config = dict(
    model='model that predicts nearness at each pixel',
    dataset='rendered dice on a table',
    train_examples=145000,
    image_size=64,
    crop_scale_min=0.8,
    horizontal_flip=True,
    encoder_arch='vit',
    encoder_norm='layernorm',
    encoder_norm_position='pre',
    encoder_activation='gelu',
    encoder_mlp_ratio=4,
    encoder_head_dim=16,
    encoder_fused_qkv=True,
    encoder_bias='all',
    encoder_qk_norm=False,
    encoder_parallel_block=False,
    encoder_dropout=0.1,
    encoder_inner_norm=False,
    encoder_patch_size=[8, 8],
    encoder_conv_stem=True,
    encoder_layers=6,
    encoder_width=320,
    encoder_positions='rope',
    decoder_norm='groupnorm',
    decoder_activation='relu',
    decoder_weight_standardization=False,
    decoder_widths=[48, 96, 144, 192],
    decoder_blocks_per_level=2,
    decoder_block='basic',
    decoder_attention=True,
    decoder_upsampling='transposed_conv',
    loss='l1',
    targets='nearness',
    init='torch_default',
    residual_init='none',
    optimizer='nadamw',
    lr=0.0015,
    beta1=0.9,
    beta2=0.999,
    eps=1e-08,
    steps=20500,
    batch_size=128,
    epochs=18.1,
    lr_schedule='cosine',
    final_lr_fraction=0.1,
    warmup_steps=2050,
    weight_decay=0.2,
)
Rows from block 5 of the encoder, named by matrix and row number. Rows with one number belong to one neuron. Each number is 50 + 10 x the weight over the matrix's rms, rounded and kept within 0 to 99. All counts start at 0.
# fc1: MLP up (encoder.blocks.5.mlp.fc1.weight, 1280x320), inputs 160-199
# fc2: MLP down (encoder.blocks.5.mlp.fc2.weight, 320x1280, transposed), outputs 160-199
fc1.1028:40 41 37 48 57 49 25 38 61 51 51 48 56 59 65 76 32 59 53 57 42 36 31 47 41 48 31 46 49 51 15 71 28 39 29 64 58 58 67 62
fc1.1029:53 48 40 57 42 55 39 45 61 53 56 56 92 55 51 54 43 61 49 51 54 51 45 61 55 56 43 53 25 47 45 50 43 53 49 61 42 44 52 53
fc1.1030:55 47 43 61 52 47 27 34 59 53 57 66 70 64 49 50 53 73 47 44 67 68 44 65 51 53 45 59 34 45 41 44 22 41 45 61 38 40 42 39
fc1.1031:55 46 39 56 36 51 41 43 60 53 55 61 87 56 45 57 38 60 51 48 55 52 42 61 54 53 42 50 23 49 46 49 40 53 42 63 44 44 52 54
fc1.1032:47 52 59 69 46 69 36 68 57 36 39 58 60 42 39 40 35 43 32 46 37 53 47 60 55 56 53 62 43 38 51 38 53 62 58 67 48 38 35 47
fc1.1033:55 34 45 60 34 39 45 41 62 47 57 62 60 62 60 69 41 53 45 54 52 54 58 51 55 66 41 66 36 53 32 65 45 60 32 56 56 41 55 42
fc1.1034:54 47 38 61 42 52 42 45 61 59 53 57 93 55 47 55 44 59 50 52 58 51 45 65 56 55 43 51 23 48 45 51 44 52 43 61 45 43 53 52
fc1.1035:57 45 38 56 41 53 41 43 59 57 55 65 85 62 52 55 47 64 50 51 57 47 43 68 52 56 44 54 24 49 45 45 42 55 51 61 39 41 56 52
fc1.1036:40 52 34 46 26 48 33 47 65 52 51 62 68 70 56 54 47 74 53 57 53 52 38 61 44 53 32 55 25 65 46 40 31 62 43 58 47 50 56 44
fc1.1037:53 49 37 54 33 51 37 39 58 54 55 66 77 68 48 56 37 63 46 53 57 44 38 74 59 61 36 44 22 57 42 48 38 53 48 62 41 41 49 51
fc1.1038:59 37 67 60 28 53 37 39 62 45 71 66 59 60 46 73 20 46 64 59 54 47 53 52 50 64 39 60 40 42 19 63 75 68 56 47 44 52 62 43
fc1.1039:51 63 53 52 36 57 43 49 55 50 63 57 58 63 46 64 42 47 56 49 67 45 38 55 37 41 41 41 44 43 42 46 52 64 55 55 49 56 51 42
fc1.1040:65 55 51 44 46 46 51 47 48 56 57 48 59 55 68 66 45 44 45 48 61 51 50 57 57 62 24 32 44 55 43 69 45 56 41 51 52 52 74 42
fc1.1041:55 46 46 56 38 54 43 50 58 56 56 68 79 60 48 56 43 61 48 47 60 49 44 71 63 57 45 55 21 51 42 52 44 51 42 59 43 36 55 47
fc1.1042:55 48 39 58 41 57 40 41 60 54 53 62 85 57 49 57 44 64 47 49 56 51 44 63 56 55 44 53 19 46 43 49 40 54 48 62 38 42 54 54
fc1.1043:56 47 41 57 43 53 41 47 62 55 54 57 92 53 48 57 43 58 49 50 55 52 44 64 54 51 40 54 26 50 44 48 42 54 44 62 43 42 54 52
fc1.1044:56 48 38 59 41 50 41 45 60 58 55 56 93 56 48 58 39 61 48 52 59 53 43 63 54 54 39 51 24 52 44 51 43 54 45 61 44 46 57 51
fc1.1045:47 59 29 47 25 47 50 36 55 70 63 55 58 57 45 58 33 53 50 47 70 59 54 54 42 53 39 42 38 56 50 44 47 64 56 47 36 51 63 49
fc1.1046:62 43 49 49 36 60 42 49 52 45 54 54 74 50 54 60 46 63 37 38 49 65 45 66 62 53 34 52 34 61 42 55 37 46 29 68 39 41 53 38
fc1.1047:55 48 39 57 43 55 40 43 60 53 51 59 88 58 48 55 44 63 47 49 54 50 45 64 53 57 39 52 22 52 41 51 42 52 45 62 46 44 55 51
fc1.1048:42 53 44 39 15 47 55 52 51 54 57 64 57 56 47 47 33 48 53 58 58 66 44 54 45 54 32 48 38 51 55 42 41 71 63 42 36 55 46 44
fc1.1049:62 32 46 85 59 43 44 41 44 73 26 55 58 52 48 48 56 50 41 56 44 44 58 54 54 61 58 62 52 39 49 39 61 40 62 66 57 46 52 33
fc1.1050:55 44 38 54 41 56 41 42 59 52 54 67 82 60 52 53 48 66 49 54 51 50 43 68 58 56 43 52 23 53 43 49 43 53 46 58 37 38 51 49
fc1.1051:54 60 42 47 53 39 39 45 60 67 63 45 55 36 44 53 34 50 46 39 57 45 39 52 68 53 38 43 49 41 40 55 34 38 50 62 61 58 53 44
fc1.1052:55 47 36 55 43 60 38 43 57 52 56 59 81 60 53 59 48 69 46 52 54 50 45 65 54 53 43 51 21 48 43 48 45 53 54 65 43 41 51 49
fc1.1053:51 47 47 57 53 50 42 41 47 50 37 58 57 45 62 47 47 56 33 46 41 40 51 51 55 75 46 44 49 43 50 43 46 50 56 73 45 41 59 49
fc1.1054:57 53 48 56 52 57 44 47 50 35 42 60 53 54 45 50 61 54 49 47 45 40 64 53 51 50 45 40 51 43 49 34 47 47 46 79 53 31 62 42
fc1.1055:45 51 40 46 33 46 44 29 61 58 57 69 59 55 47 55 40 56 45 45 61 73 43 64 62 57 30 42 38 45 42 42 28 59 39 52 36 48 46 49
fc1.1056:51 57 41 57 39 53 44 48 57 50 52 68 75 52 46 53 39 62 42 42 60 63 44 74 66 59 46 45 22 35 44 38 42 50 48 64 40 37 43 45
fc1.1057:58 51 41 52 45 59 35 35 58 56 52 63 77 63 49 55 37 70 42 51 48 54 35 72 56 57 42 50 25 45 45 43 42 57 52 59 36 36 51 53
fc1.1058:52 46 37 58 40 52 42 45 61 53 54 57 84 57 50 57 41 64 49 52 57 52 44 64 55 57 39 52 22 50 42 49 45 54 46 60 42 45 55 52
fc1.1059:52 53 57 64 50 53 53 59 49 64 45 54 58 61 44 46 50 60 58 42 69 57 41 65 38 41 57 40 47 54 60 32 64 44 62 72 40 54 56 46
fc1.1060:62 49 48 58 38 50 32 39 51 51 54 58 67 54 59 60 46 59 61 59 50 40 53 54 72 71 49 56 35 50 28 60 47 42 53 47 55 49 63 35
fc1.1061:55 49 45 55 40 51 42 43 58 56 56 61 76 56 46 60 43 65 47 46 57 53 44 70 57 54 41 48 22 47 41 52 39 53 42 60 42 41 51 48
fc1.1062:60 52 58 55 46 42 48 56 49 47 38 49 58 46 54 59 57 51 28 55 58 55 53 55 61 49 38 41 45 48 51 48 45 41 35 76 52 49 63 34
fc1.1063:37 35 46 46 41 46 59 40 48 36 48 61 57 82 59 64 53 56 71 61 55 35 48 48 28 60 50 47 40 44 59 54 55 49 48 45 47 55 69 59
fc1.1064:49 49 40 58 37 55 31 38 67 53 53 63 78 58 46 55 28 73 39 45 48 50 30 71 53 54 40 56 15 53 34 52 35 57 44 62 40 47 52 56
fc1.1065:53 31 46 59 32 44 50 35 49 76 50 39 61 46 40 42 48 45 52 53 73 43 60 49 67 70 55 71 48 43 32 65 45 47 58 37 41 45 51 44
fc1.1066:54 47 44 58 39 54 42 45 60 55 55 59 88 56 49 59 39 62 48 49 57 55 43 68 58 56 41 50 17 52 45 50 42 52 44 61 41 44 56 49
fc1.1067:57 44 43 57 41 53 40 42 61 56 56 62 85 56 45 55 44 63 47 51 60 53 42 66 53 54 41 55 24 47 44 49 39 56 46 61 39 43 57 53
fc1.1068:55 47 41 58 36 51 39 43 58 56 49 63 85 65 50 61 42 64 50 51 57 52 42 65 48 50 41 52 20 54 45 47 41 49 43 61 42 47 59 47
fc1.1069:56 50 36 61 42 53 38 42 61 54 53 65 84 61 49 55 40 66 50 52 54 52 41 67 54 58 43 52 16 53 47 52 44 56 45 61 44 43 56 52
fc1.1070:56 48 41 56 40 53 43 45 57 54 56 60 90 55 48 56 43 64 48 47 57 52 44 67 63 57 42 50 19 47 44 50 40 54 44 60 45 42 54 49
fc1.1071:53 49 36 61 41 52 41 45 61 56 53 59 94 54 48 55 42 62 47 51 57 51 44 63 56 54 39 49 25 47 44 48 45 53 45 61 43 45 53 52
fc1.1072:58 48 40 57 40 50 43 45 58 59 55 62 87 57 50 58 41 60 48 47 57 51 40 70 64 57 43 50 20 48 41 47 43 52 47 63 42 43 52 50
fc1.1073:49 50 39 49 39 64 35 33 60 49 48 68 75 63 42 55 38 59 54 50 46 67 50 68 49 63 46 45 23 53 36 38 32 54 52 57 39 42 45 52
fc1.1074:48 44 34 44 55 54 47 27 62 62 60 51 63 71 59 78 40 55 38 38 50 60 33 67 57 78 51 32 43 39 29 55 31 55 41 51 59 40 72 61
fc1.1075:45 52 30 54 46 54 36 45 68 50 58 56 64 61 59 61 42 68 56 50 42 30 42 62 86 72 46 36 37 49 28 56 43 52 45 53 64 38 52 51
fc1.1076:54 47 39 58 41 48 41 47 60 57 55 58 96 55 50 55 43 61 50 51 58 52 44 62 56 55 39 54 25 47 43 48 44 53 48 61 40 45 52 53
fc1.1077:53 47 34 58 40 54 43 43 63 55 54 62 84 59 54 59 41 66 47 47 57 49 41 68 59 55 44 48 16 56 42 50 39 51 43 60 43 45 53 50
fc1.1078:58 46 41 61 43 57 40 43 61 52 52 59 81 62 51 57 44 65 47 49 53 50 46 68 56 60 43 50 18 51 44 51 44 53 47 65 42 39 52 53
fc1.1079:46 53 38 56 34 54 37 31 61 50 55 70 68 60 50 59 33 65 57 49 54 58 43 58 49 69 44 39 32 51 43 52 49 53 52 60 32 51 45 48
fc1.1080:50 52 41 50 37 52 45 42 55 50 57 66 75 68 54 70 44 70 49 45 60 49 40 66 44 60 49 52 23 55 47 50 36 55 47 62 44 38 58 46
fc1.1081:53 52 50 58 47 47 58 57 40 48 37 65 62 41 50 69 39 56 16 40 72 71 31 55 33 52 51 52 38 36 61 58 36 51 24 75 41 66 45 31
fc1.1082:56 47 39 57 39 56 42 44 60 51 55 62 85 58 54 57 44 63 46 52 54 50 41 67 58 55 44 50 19 53 42 50 40 52 41 62 42 43 56 52
fc1.1083:53 54 37 54 38 58 41 42 61 54 56 64 81 51 48 57 33 64 42 44 52 58 38 67 58 62 45 45 22 48 38 47 38 53 48 65 38 46 44 50
fc1.1084:55 48 40 58 40 54 41 44 59 55 54 57 88 56 53 59 43 64 47 50 57 54 44 65 62 56 38 52 20 48 40 52 41 52 44 63 45 42 53 47
fc1.1085:55 45 42 60 41 54 41 42 59 56 54 59 89 57 46 58 43 62 48 51 56 54 45 62 46 57 41 55 24 53 45 52 43 56 45 59 41 46 60 49
fc1.1086:53 49 42 58 41 56 33 46 59 55 48 62 79 62 49 58 40 65 46 57 46 54 35 69 52 59 44 54 22 50 42 47 46 51 48 60 43 43 50 48
fc1.1087:53 48 44 55 33 55 42 42 56 54 50 62 86 54 45 62 33 61 48 47 53 55 39 67 53 57 41 49 22 50 46 49 43 51 48 62 41 43 58 48
fc1.1088:56 38 37 72 53 41 39 43 54 55 42 60 62 57 67 48 45 61 38 49 54 45 42 62 58 56 51 42 42 60 51 40 56 40 41 74 33 55 55 43
fc1.1089:39 46 44 47 43 36 52 39 43 44 40 62 59 57 63 52 45 59 44 59 57 41 37 58 53 61 44 39 42 42 59 50 41 46 43 75 45 54 55 43
fc1.1090:53 47 34 59 41 50 39 46 60 55 55 60 90 53 48 54 43 61 50 53 57 52 43 62 55 56 41 54 23 47 44 47 45 52 48 63 41 44 53 52
fc1.1091:57 48 40 58 43 52 41 46 59 54 55 62 84 53 49 53 43 66 48 47 55 48 43 69 60 56 40 51 23 47 40 50 38 54 48 62 40 38 53 52
fc1.1092:54 49 40 55 38 52 42 42 60 55 56 62 81 59 48 57 42 68 45 45 57 51 43 67 61 57 41 48 22 49 42 49 40 54 44 61 39 43 52 51
fc1.1093:54 48 36 60 44 52 41 46 61 56 53 56 94 55 48 56 45 61 48 50 55 51 42 63 54 52 41 51 23 51 46 49 43 53 42 64 44 45 53 51
fc1.1094:55 51 44 58 37 55 41 46 59 54 52 64 80 60 60 60 41 64 47 47 58 55 42 72 65 55 40 48 21 49 42 49 44 51 45 61 43 41 54 49
fc1.1095:44 56 25 48 38 48 55 51 56 59 48 50 58 47 50 57 32 67 44 38 53 63 52 51 62 52 40 44 39 49 49 60 43 52 24 57 53 56 61 50
fc1.1096:36 64 71 47 56 25 41 58 66 48 65 53 57 40 63 39 52 54 49 35 52 54 26 62 76 35 32 44 51 33 53 45 51 51 50 57 32 37 39 62
fc1.1097:50 47 42 64 42 52 42 43 64 45 54 64 69 57 57 57 43 68 49 43 52 41 44 57 55 64 45 54 32 53 38 60 55 56 41 62 49 51 44 50
fc1.1098:31 45 41 39 33 37 52 36 57 53 48 59 55 46 47 44 45 53 41 48 50 49 45 53 66 50 31 48 44 46 50 41 36 66 43 51 48 53 55 53
fc1.1099:58 45 41 58 42 55 40 42 62 52 52 66 90 60 44 55 45 64 48 54 53 52 41 65 52 52 41 54 23 48 46 51 43 52 45 60 40 44 53 53
fc1.1100:53 21 58 68 45 41 44 39 61 61 51 45 53 47 37 50 44 56 43 58 48 68 49 56 61 57 51 68 52 49 57 32 54 57 47 54 31 31 71 42
fc1.1101:53 48 42 53 37 59 42 38 60 51 60 63 79 59 51 59 43 69 47 41 57 58 47 66 63 62 43 54 18 50 44 49 35 54 42 63 41 38 53 45
fc1.1102:56 45 45 61 38 55 40 41 58 51 57 62 85 54 54 56 44 64 45 50 58 52 46 63 57 55 44 54 25 49 42 51 44 53 46 62 40 40 55 51
fc1.1103:58 46 34 58 43 56 38 44 58 55 51 61 80 65 54 57 44 71 49 54 53 52 40 70 56 56 37 51 22 53 43 51 40 55 42 62 44 43 56 50
fc1.1104:55 47 37 58 40 52 41 44 61 56 56 59 88 56 50 57 42 62 50 51 56 50 41 64 57 55 42 51 21 51 40 51 41 53 46 60 45 47 51 52
fc2.1028:48 38 48 00 34 19 66 24 46 33 90 52 99 65 37 37 50 58 60 42 72 26 56 61 81 51 44 33 53 11 37 35 26 51 51 21 26 31 42 60
fc2.1029:51 52 51 50 49 53 45 47 50 50 51 57 97 52 49 53 42 53 46 44 49 52 46 55 52 50 47 46 42 50 46 49 47 49 49 52 49 49 48 53
fc2.1030:49 59 53 49 53 58 44 38 51 63 45 60 85 58 51 53 50 70 55 38 52 42 45 60 43 28 59 45 56 38 49 50 56 51 74 42 47 47 43 52
fc2.1031:51 52 48 45 47 57 48 47 54 47 57 60 95 48 50 53 42 55 49 42 52 56 50 59 57 51 44 43 37 55 39 51 42 50 42 53 49 48 47 49
fc2.1032:56 66 36 49 75 79 42 62 63 37 80 54 83 39 52 55 53 67 51 37 65 70 54 47 34 44 61 55 48 48 46 61 41 47 29 52 62 41 42 59
fc2.1033:35 53 48 58 53 52 40 47 50 57 45 70 96 57 63 53 57 59 41 37 48 50 60 50 49 51 55 64 36 38 39 70 43 55 57 54 56 46 36 46
fc2.1034:54 52 46 47 49 57 50 50 54 49 51 60 99 55 56 53 49 58 50 46 49 56 49 59 54 48 48 46 37 59 44 51 48 50 48 52 47 47 49 45
fc2.1035:54 49 54 45 48 53 53 44 50 46 53 60 90 60 55 61 49 51 55 45 51 50 53 57 49 42 42 46 36 51 44 60 42 52 42 48 55 48 54 53
fc2.1036:44 57 51 38 29 48 56 51 49 64 57 44 78 54 53 67 56 62 68 48 76 40 48 54 65 21 36 40 41 39 35 65 40 40 47 42 68 60 48 53
fc2.1037:48 45 47 46 35 51 50 42 50 56 47 68 86 53 45 49 41 59 49 44 47 53 48 61 50 39 48 41 53 55 45 41 49 56 52 41 42 51 42 52
fc2.1038:54 50 45 72 52 61 51 29 52 44 48 81 77 71 52 67 43 56 42 45 38 66 47 39 41 72 62 53 29 54 40 65 41 57 48 34 53 62 36 50
fc2.1039:47 45 44 41 61 72 55 41 44 60 38 57 69 69 40 56 73 51 74 57 64 62 41 62 36 28 52 38 50 33 55 38 48 33 52 47 62 64 36 47
fc2.1040:50 60 60 44 37 38 57 58 31 60 38 48 59 52 40 59 51 40 30 44 55 44 65 48 37 53 57 61 66 30 70 51 51 44 54 56 66 39 35 20
fc2.1041:53 57 50 51 49 55 47 47 49 52 56 62 84 51 49 63 46 58 51 40 52 43 50 57 51 49 52 49 44 61 45 57 44 53 42 52 58 41 49 49
fc2.1042:47 51 50 46 48 54 46 42 50 51 51 62 95 57 49 50 43 61 49 44 48 55 50 62 50 49 49 46 38 49 45 48 45 51 48 52 50 44 48 48
fc2.1043:53 54 51 48 47 54 49 46 49 55 52 58 99 51 55 55 44 56 45 44 55 55 46 59 54 51 46 40 37 54 43 51 44 50 43 51 49 50 47 50
fc2.1044:52 51 49 46 44 55 50 42 51 55 52 60 99 55 49 52 40 54 44 42 47 56 49 63 57 56 44 40 36 55 41 50 48 53 47 51 45 52 46 48
fc2.1045:58 45 53 32 57 57 68 80 52 59 79 30 49 56 53 58 63 49 84 66 83 67 54 37 20 23 58 70 65 41 52 49 54 61 55 15 56 61 48 49
fc2.1046:42 58 62 43 45 34 40 56 39 40 41 54 66 37 71 55 40 64 49 59 58 36 41 38 49 40 47 50 48 35 41 65 49 42 45 49 51 62 49 45
fc2.1047:48 49 49 47 48 50 47 48 55 50 52 57 88 54 54 52 44 59 54 41 49 53 53 59 58 45 37 41 36 55 38 55 36 49 44 53 53 51 50 59
fc2.1048:60 60 40 46 47 44 57 59 45 65 63 55 32 57 54 63 64 50 89 52 83 54 53 38 41 23 47 44 71 32 56 42 51 42 54 42 69 69 52 42
fc2.1049:55 52 65 19 37 52 58 38 25 19 38 61 51 69 73 56 43 54 56 76 49 39 36 38 18 51 82 71 66 15 59 51 59 20 67 08 25 66 49 25
fc2.1050:49 54 49 45 54 61 46 49 52 48 44 61 93 56 50 49 47 61 41 45 39 56 50 63 49 47 50 50 39 48 48 50 46 51 46 51 51 41 47 50
fc2.1051:44 43 52 51 57 44 65 54 44 46 49 51 64 63 56 56 45 56 55 65 51 60 43 51 40 44 37 36 63 49 54 69 60 59 39 46 56 52 55 56
fc2.1052:50 53 51 46 53 53 51 47 47 53 54 51 93 53 50 59 47 59 44 43 52 51 51 56 49 51 55 44 38 47 48 54 45 54 44 49 56 45 47 52
fc2.1053:49 49 44 37 52 58 62 45 40 43 43 56 58 63 60 60 54 67 51 53 47 42 36 51 41 36 71 44 74 26 64 56 67 49 41 27 55 56 42 52
fc2.1054:46 39 69 42 31 28 63 28 32 52 53 46 02 56 45 56 25 55 52 50 59 53 24 53 41 64 69 54 50 38 72 76 63 41 49 22 22 73 56 48
fc2.1055:52 53 55 47 48 43 52 66 52 52 52 60 64 46 59 51 47 52 52 42 57 63 39 64 32 33 50 54 56 48 58 52 43 56 48 44 46 44 44 46
fc2.1056:51 61 55 48 52 52 56 51 44 52 54 54 83 49 43 53 43 57 35 29 51 58 45 60 46 52 48 49 42 57 53 46 42 57 44 48 57 44 52 44
fc2.1057:46 47 50 40 51 59 38 43 55 44 50 57 93 54 50 55 40 66 53 42 39 55 45 64 49 53 44 41 39 60 40 47 44 52 47 52 52 34 52 54
fc2.1058:55 50 51 45 48 52 52 43 51 50 49 54 99 54 53 54 47 59 42 44 49 53 55 61 54 47 51 50 34 46 44 54 48 50 49 47 48 51 50 47
fc2.1059:42 40 41 59 53 74 41 33 65 67 41 74 93 61 48 45 53 85 73 52 55 76 50 56 44 38 56 46 46 54 44 40 66 43 48 26 45 65 35 50
fc2.1060:51 44 66 44 45 47 43 44 34 39 36 65 79 66 44 49 65 68 61 74 49 48 37 37 37 25 52 65 50 26 61 44 62 35 65 32 44 63 21 30
fc2.1061:47 53 54 44 48 51 48 52 50 48 50 55 81 50 52 50 47 64 43 36 51 43 52 62 57 41 49 41 47 39 41 56 45 52 40 52 52 48 44 46
fc2.1062:61 54 59 65 56 51 39 30 52 59 48 65 70 54 47 54 47 61 43 50 44 51 45 42 20 45 65 66 69 47 67 43 61 46 61 40 52 42 44 43
fc2.1063:36 80 45 27 44 44 55 31 57 93 82 21 00 33 30 55 39 20 33 29 82 77 44 51 69 29 24 26 73 42 29 56 30 61 42 47 51 59 39 61
fc2.1064:45 54 43 36 41 55 49 36 54 54 59 53 75 46 50 57 42 57 59 39 63 56 45 57 61 47 39 30 43 59 35 47 39 43 45 50 45 54 51 54
fc2.1065:43 70 45 10 49 57 73 52 30 54 28 48 56 77 78 83 50 69 61 67 52 59 36 42 30 41 67 45 52 29 66 28 63 31 58 12 39 62 48 39
fc2.1066:54 53 51 48 49 55 52 53 49 51 50 55 86 50 51 54 45 57 45 42 51 54 48 60 56 45 50 41 39 51 51 53 49 50 42 53 49 46 49 48
fc2.1067:49 50 47 43 48 52 50 52 48 50 50 61 97 52 53 50 48 62 51 44 54 52 47 61 53 52 49 47 37 54 48 54 42 49 41 50 52 49 48 54
fc2.1068:55 53 51 45 44 57 52 46 47 51 50 60 99 56 55 63 47 56 48 45 52 55 49 60 57 49 45 37 29 58 40 58 49 53 40 50 53 52 50 47
fc2.1069:54 51 47 45 47 59 45 47 52 45 56 64 97 54 50 53 39 62 51 45 46 50 47 59 49 51 48 49 34 59 47 51 48 52 43 52 52 46 51 51
fc2.1070:50 54 50 46 51 51 50 48 53 50 56 56 80 51 52 53 46 56 48 39 50 53 47 60 56 50 46 42 42 51 47 55 41 49 43 50 50 45 47 50
fc2.1071:52 51 50 48 45 51 46 46 51 53 50 57 99 51 50 52 41 54 50 45 50 54 47 57 53 56 44 45 38 59 43 51 47 51 48 49 51 50 50 47
fc2.1072:48 51 49 45 48 52 52 46 49 53 52 58 82 48 52 59 42 52 51 40 50 52 46 56 54 46 53 40 48 52 48 51 44 43 43 51 52 46 49 54
fc2.1073:42 48 43 44 54 60 45 36 52 49 45 63 85 60 52 53 44 66 50 42 49 50 46 69 43 48 65 39 43 36 46 52 53 43 58 48 44 48 39 54
fc2.1074:49 28 75 15 22 25 59 56 35 56 54 41 65 51 33 69 55 16 67 74 54 32 43 29 58 01 11 43 73 23 49 62 42 55 43 37 62 62 71 37
fc2.1075:57 43 64 52 50 44 36 41 65 44 57 58 92 66 62 45 48 84 56 53 38 48 52 52 55 46 60 74 33 39 46 61 53 55 58 29 44 43 44 41
fc2.1076:50 51 51 48 45 52 47 50 49 52 51 56 99 51 49 51 44 54 47 45 51 51 48 59 57 48 43 44 37 56 41 52 45 50 45 56 53 50 44 50
fc2.1077:50 55 47 44 49 51 49 43 49 52 49 57 80 53 52 55 46 60 44 47 50 46 47 63 51 48 48 40 38 52 47 55 40 48 39 50 57 49 44 46
fc2.1078:47 48 48 48 53 58 45 50 56 46 53 56 99 53 51 53 46 59 46 47 46 55 48 62 56 45 51 47 36 48 45 50 46 50 39 52 54 42 47 54
fc2.1079:50 47 49 41 45 47 56 56 49 52 55 58 70 57 52 49 45 65 54 43 54 53 56 58 50 43 50 53 51 44 55 47 47 58 54 44 50 49 48 48
fc2.1080:53 56 48 49 52 57 55 59 48 51 49 56 81 60 54 67 50 58 55 42 52 49 50 55 44 42 63 59 42 48 46 55 52 49 48 44 57 37 49 48
fc2.1081:41 41 25 49 56 80 50 47 47 47 22 89 99 53 40 44 57 58 60 51 31 81 35 81 53 48 56 36 20 45 67 34 44 41 44 60 51 45 27 65
fc2.1082:50 50 48 48 53 54 52 52 50 50 48 54 69 53 52 56 51 57 49 49 49 51 48 56 49 44 57 47 48 51 48 52 51 48 46 51 52 47 49 49
fc2.1083:47 50 56 47 47 54 48 42 55 60 46 56 66 43 50 47 39 56 40 38 47 55 55 56 59 44 47 42 45 50 39 53 51 47 48 52 49 57 54 45
fc2.1084:51 56 51 48 52 53 48 51 51 48 48 50 74 53 55 52 44 63 42 42 46 52 50 54 55 50 46 45 44 53 45 58 43 50 45 53 55 44 51 50
fc2.1085:53 47 51 47 47 56 52 55 51 46 53 56 99 51 51 55 45 54 47 45 48 55 48 61 56 47 50 49 38 49 41 51 47 49 47 53 50 48 47 51
fc2.1086:48 48 49 48 49 59 47 53 48 47 45 53 86 55 47 57 45 54 54 61 44 44 42 58 47 44 52 43 42 55 56 51 55 46 48 58 59 46 55 50
fc2.1087:53 51 52 43 48 60 55 51 41 43 44 56 86 50 53 59 38 56 41 39 39 58 43 57 57 56 54 40 40 50 50 54 54 53 47 52 46 49 46 53
fc2.1088:46 46 50 43 51 60 48 44 44 49 45 48 87 63 32 44 56 65 49 49 48 52 39 68 44 31 43 45 51 57 60 55 34 54 38 54 66 43 48 53
fc2.1089:57 49 54 53 57 51 62 52 46 52 46 63 55 61 58 51 63 60 51 40 47 61 41 67 50 19 59 50 66 43 59 49 57 51 50 45 52 48 32 42
fc2.1090:56 51 44 45 50 53 49 52 48 50 54 60 92 52 54 53 46 57 53 46 54 51 47 59 55 45 45 47 40 60 44 54 46 49 44 55 52 51 47 50
fc2.1091:48 53 53 42 48 51 50 49 48 49 48 58 85 51 50 48 48 60 45 45 50 55 46 62 54 48 45 42 42 49 47 53 39 51 42 50 52 44 46 50
fc2.1092:47 52 51 49 48 53 49 47 49 58 51 55 77 50 48 54 45 58 50 43 50 53 47 56 48 48 48 44 45 59 46 53 47 52 44 50 55 46 46 50
fc2.1093:49 52 50 45 47 56 51 50 54 52 48 57 99 52 51 53 44 55 47 44 48 52 49 59 56 50 49 38 38 53 45 50 47 50 47 53 51 50 47 49
fc2.1094:50 61 50 48 51 51 51 54 46 50 50 56 69 53 61 55 47 60 49 39 51 57 47 57 48 56 53 42 42 58 49 58 44 49 41 55 59 43 52 50
fc2.1095:43 49 45 45 44 63 54 37 45 54 56 66 85 65 30 67 46 59 60 61 58 52 47 52 36 33 55 41 44 56 50 62 37 54 47 49 54 40 45 48
fc2.1096:19 51 48 29 12 57 52 00 40 41 29 56 77 64 81 86 20 52 51 49 37 39 45 23 38 62 65 40 11 61 27 73 46 60 52 24 37 78 36 68
fc2.1097:54 44 58 45 56 54 44 50 55 43 47 55 75 59 54 46 49 73 44 50 32 54 55 48 49 44 54 55 57 45 49 50 49 51 54 47 54 43 51 45
fc2.1098:54 51 59 63 56 41 42 59 57 56 49 56 36 51 63 46 53 53 55 48 46 62 50 41 32 37 55 69 74 52 53 56 59 45 50 45 45 50 42 43
fc2.1099:52 50 51 45 50 53 46 52 54 49 53 61 99 50 55 53 45 57 48 47 50 53 47 58 57 51 47 47 41 52 43 54 46 51 44 52 49 46 50 57
fc2.1100:72 85 44 28 71 50 97 84 29 62 71 31 32 59 54 48 82 72 40 16 89 59 67 64 62 49 71 38 67 29 71 66 33 64 42 43 66 39 54 50
fc2.1101:51 59 55 58 53 55 49 56 51 50 50 56 69 47 51 59 41 52 52 38 47 51 52 44 42 52 58 56 49 48 49 62 56 50 48 44 57 49 49 55
fc2.1102:51 50 56 50 52 53 48 55 45 43 47 51 78 53 52 50 50 57 47 47 51 52 53 54 45 47 52 50 41 53 45 50 51 48 47 55 53 47 50 48
fc2.1103:53 48 45 46 47 60 45 46 49 48 46 57 95 58 53 50 48 65 51 53 43 52 51 58 55 46 49 45 40 50 49 47 50 44 49 53 52 47 52 51
fc2.1104:48 51 51 55 49 48 47 46 53 49 46 61 81 51 52 52 47 59 48 44 55 48 47 56 55 45 52 47 40 51 49 53 49 45 47 54 50 52 44 50